From a checkpoint of a small image classifier: widths [96, 160, 288].
Rows from block 4 of a small image classifier, named by matrix and row number. Rows with one number belong to one channel. Each number is 500 + 40 x the weight over its row's rms, rounded and kept within 0 to 999. All counts start at 0. Numbers have three digits each.
After each channel's rows are labels from the 100 images, of 14976, where the channel reaches its highest value: "strongest on" is what is common among them. Only what is clearly more common there than usual is listed. The data: drawings of small networks of dots and links.
# convs0: first 3x3 conv (model.blocks.4.convs.0.weight, 160x160x3x3, each kernel summed), inputs 108-159
# convs1: second 3x3 conv (model.blocks.4.convs.1.weight, 160x160x3x3, transposed, each kernel summed), outputs 108-159

convs0.96:407514496493523434494454522483482442480476515534502498475479521468451530413491450490420505475497504462588479440490499518430423516492439541476495506509481520
convs1.96:459431515469485522499498540471487536561416514533480482507502514505426532485491531385473542483493481374390534490503432494457450352461551502501510550517465483
strongest on: complete

convs0.49:481487494463500503468485491478442453473480441388431453494493538467518530550476509518523503499467470481481503547505464511478424493493472410487518533439493476
convs1.49:518532545499532522549438476473534574491583578503491521447572532492506505452507567523469472496480452526489579514487545608497489449526492523530459418532541550
strongest on: six dots; ladder

convs0.9:465429450459527520403544495488506456544522464533494527535442523478521516484478447497379506505515492506540431448465397500473430558487485497401503492457474384
convs1.9:534530464510498570393521554506521550515520471481510470492480470477476568457483430483476391543476576404466520513494440518538446513485417521488444439507457388
strongest on: complete; nine dots; grey dots

convs0.145:482536445420498440515527527506579473511471545536446531445540447514474400538493504511440478556574522468467521510536555469451520570600494490498493491468473444
convs1.145:505499552471450522425499480504471456519464507571464488477503404508548571449472439486489425495456452501516486494495528544460522490486523505497461487467506509
strongest on: laid out on a circle; complete; nine dots

convs0.158:481570424455529478517533537481527524586497530484502539524536473553517516518511555513506515570564466496472518517455545475460496514548502476539483560539476449
convs1.158:465532498470477485441520484540439448511445535472486478444529385559496498444474496456522411474489473459506468576447494479466536478466482528482474497423524530
strongest on: complete; laid out on a circle; nine dots

convs0.12:517539468464493538369527421530517491520461456446498460449499464444575564540506529442499473469472569433529474529487489419485538528506470432525484517449481411
convs1.12:581501566549525549491500481525442499522461587553596529575478556515503530514508531475480532493474500504506447611444507471467555505476489506463511516482518502
strongest on: grey dots

convs0.109:446480490525464535475489486524496461503557532445476500567522496506495507439374458507452486504494508517552475534435517379452468494429463479464488506530456528
convs1.109:516420507442491501418489487498476534481527492513489501497412446492478487504433529503437496473503489486504509492490484413433404489486475491445489481450511500
strongest on: nine dots; complete

convs0.110:502463428501537505501524504575492481449547466467518472531463519458446470522525495512490513519570509428513572484441484498501402546520485478473502539460470408
convs1.110:479452420532476481434508461470443531453524480552503534470496516439441564445463500489395500507477475469512535470480529556478489423395476523453462472480440442
strongest on: grey dots

convs0.74:487488502443481495488478522513514519498564430528531493518519512547495538461520428517510511463561467482481522429534519420484585515522497459467485512485576525
convs1.74:554472497495493468463520506531498446434476487479537433409447478570511444505554490474460507547531522511498543489500474507473504461510488488485511462504617551
strongest on: grey dots

convs0.100:471421500466527522485494531472465534460471527562492432464474466462473432503403464443430511521464484506513500523484392410470470430446481470475508483460449502
convs1.100:406537513472547505467558523515470525515522443514506526577490483442500562501522487433490494498506469513537529506573499484502485583487534519540558577551496512
strongest on: laid out on a circle; nine dots; chain; kind: loop

convs0.68:452506495506473426451490501488508457486497439485547487498515487392513533519483490494464504497460496421497489443512478434536547540491461440509471509447490473
convs1.68:452483493551451511510459464491422481527542558608436504536468451429505541569510546474407438523502429552503469565466541520491516502453525509505497481478488505
strongest on: six dots

convs0.44:494497518511536503482545460519488401526425521436486438455516476481492409499492496515518511439468409486438396499500482525500485466559492486508460495489453450
convs1.44:505436442468492477495545541466484516472446483536472515523449434545522508495456399460440506524489518471538478482487519511487461504468554502529489507423463520
strongest on: ladder

convs0.22:499508474481504486473539457511493486598478465349459437488435537433555493478490417461481543563401492490504445470511473432549492429481457421453505532483482494
convs1.22:510536477503501456570422520517559490499568562482488547541480508492437494501548604528523511546474513521508476581438507579453411528512502534516546507541417453
strongest on: eight dots; complete; random links

convs0.87:454486465510449443515511489496528545438517532502392445463498480417514505462516476537512422533517472495487491495512473492524456424437477520477486492474420491
convs1.87:546546510480444491567454441490525585550552517503494559482528519438456524584502649543485509549473530451464488481450516553498465500493501423555503499499460491
strongest on: star; nine dots

convs0.85:460516496415430452518481548492503522494513478499487451531524467489507593510438494545535549581520494462529469563502435510475548556523487515539478562459476457
convs1.85:448519452437484487466457473490447469496474416387452461476488424523496470487498489400524486497483508516526511411489504468462511489510450461511443499438498545
strongest on: eight dots; complete; wheel

convs0.56:424497468541475446487546501468518469497481422546423486528535460460560500466522456430468477436495501449484510423497474482498528519446515481505452496447496431
convs1.56:484499465470406471500466466476404536464494546547437502459533454520431465497521500435418418486522435454439561531466504474472537454505523516527504465507487566
strongest on: complete

convs0.129:489514571481466478512475425541492510508530496460517498508537478500427464478569502569511532516525461476546519520516517460476509505536504476515537435512451396
convs1.129:438484450466545530442511445509437485506474432427539493496510425543518493489503411479512505556493526524519519443510572502537527483492559500508418514449452462
strongest on: grey dots

convs0.33:472529516442457476481512447514542495477520499525439525448540521560483522455488452499453482438522589446529492530461526463487596570516482471475444491466538427
convs1.33:508486520511517463446479459506568433482434534469557493457533542526463471512528490366455403466556506513386544517553461420490563459535463479485467465540563562
strongest on: complete

convs0.45:441438441472495515432519488524514485495539466517529518512405512449539494519479474510429517516435489505557433430478419509473413483454487468398477494436467365
convs1.45:530508483489505575385473522496485564490540494511511442475430462494469547449461483475463443506468503427461514486503443532488402475504378511452447425487499418
strongest on: complete; nine dots

convs0.37:497556498524476477447527492503509506476500512429535513476468509494508501470449447421456515463499505511406441484415514424469457455501502534448485478520510461
convs1.37:515550459477514360510419483469473567489519517541512517554494448511443496509482536526411552418470455550490463515441550400437457472486549513447495532553494557
strongest on: nine dots; complete

convs0.118:496490503549496449561489508538486482467507539529448569506522457486420520522545539452505404527541501452531530524544536504524453508482514487539492482525556538
convs1.118:486543530500457496492460510497519464509472450524501449462519467432518463545516485477558505495516483540444437440451533527435458593470520421532518511484529517
strongest on: complete; nine dots; wheel

convs0.143:487481472382436512493468418472520476536502514452415490490544481482487492463478491584510499440542552461521519557464450488524554517468487530512503468496512500
convs1.143:531473549473552491529554487524510454554491488479497520467518458558537501553484490479505535570454550434492487531495474473520507482559493545539489509471529472
strongest on: eight dots; ladder

convs0.24:493458494484552537540553498521471546498429544511501460504485496530494476439485507483500507503452484466479496441471399474493419437531448511506530491471507526
convs1.24:460439443526463464515564556501486429558519457474494458539483460506516525418469411442486503490444554461524446500521492520517464570449481410543580499394503514
strongest on: laid out on a circle; ladder; six dots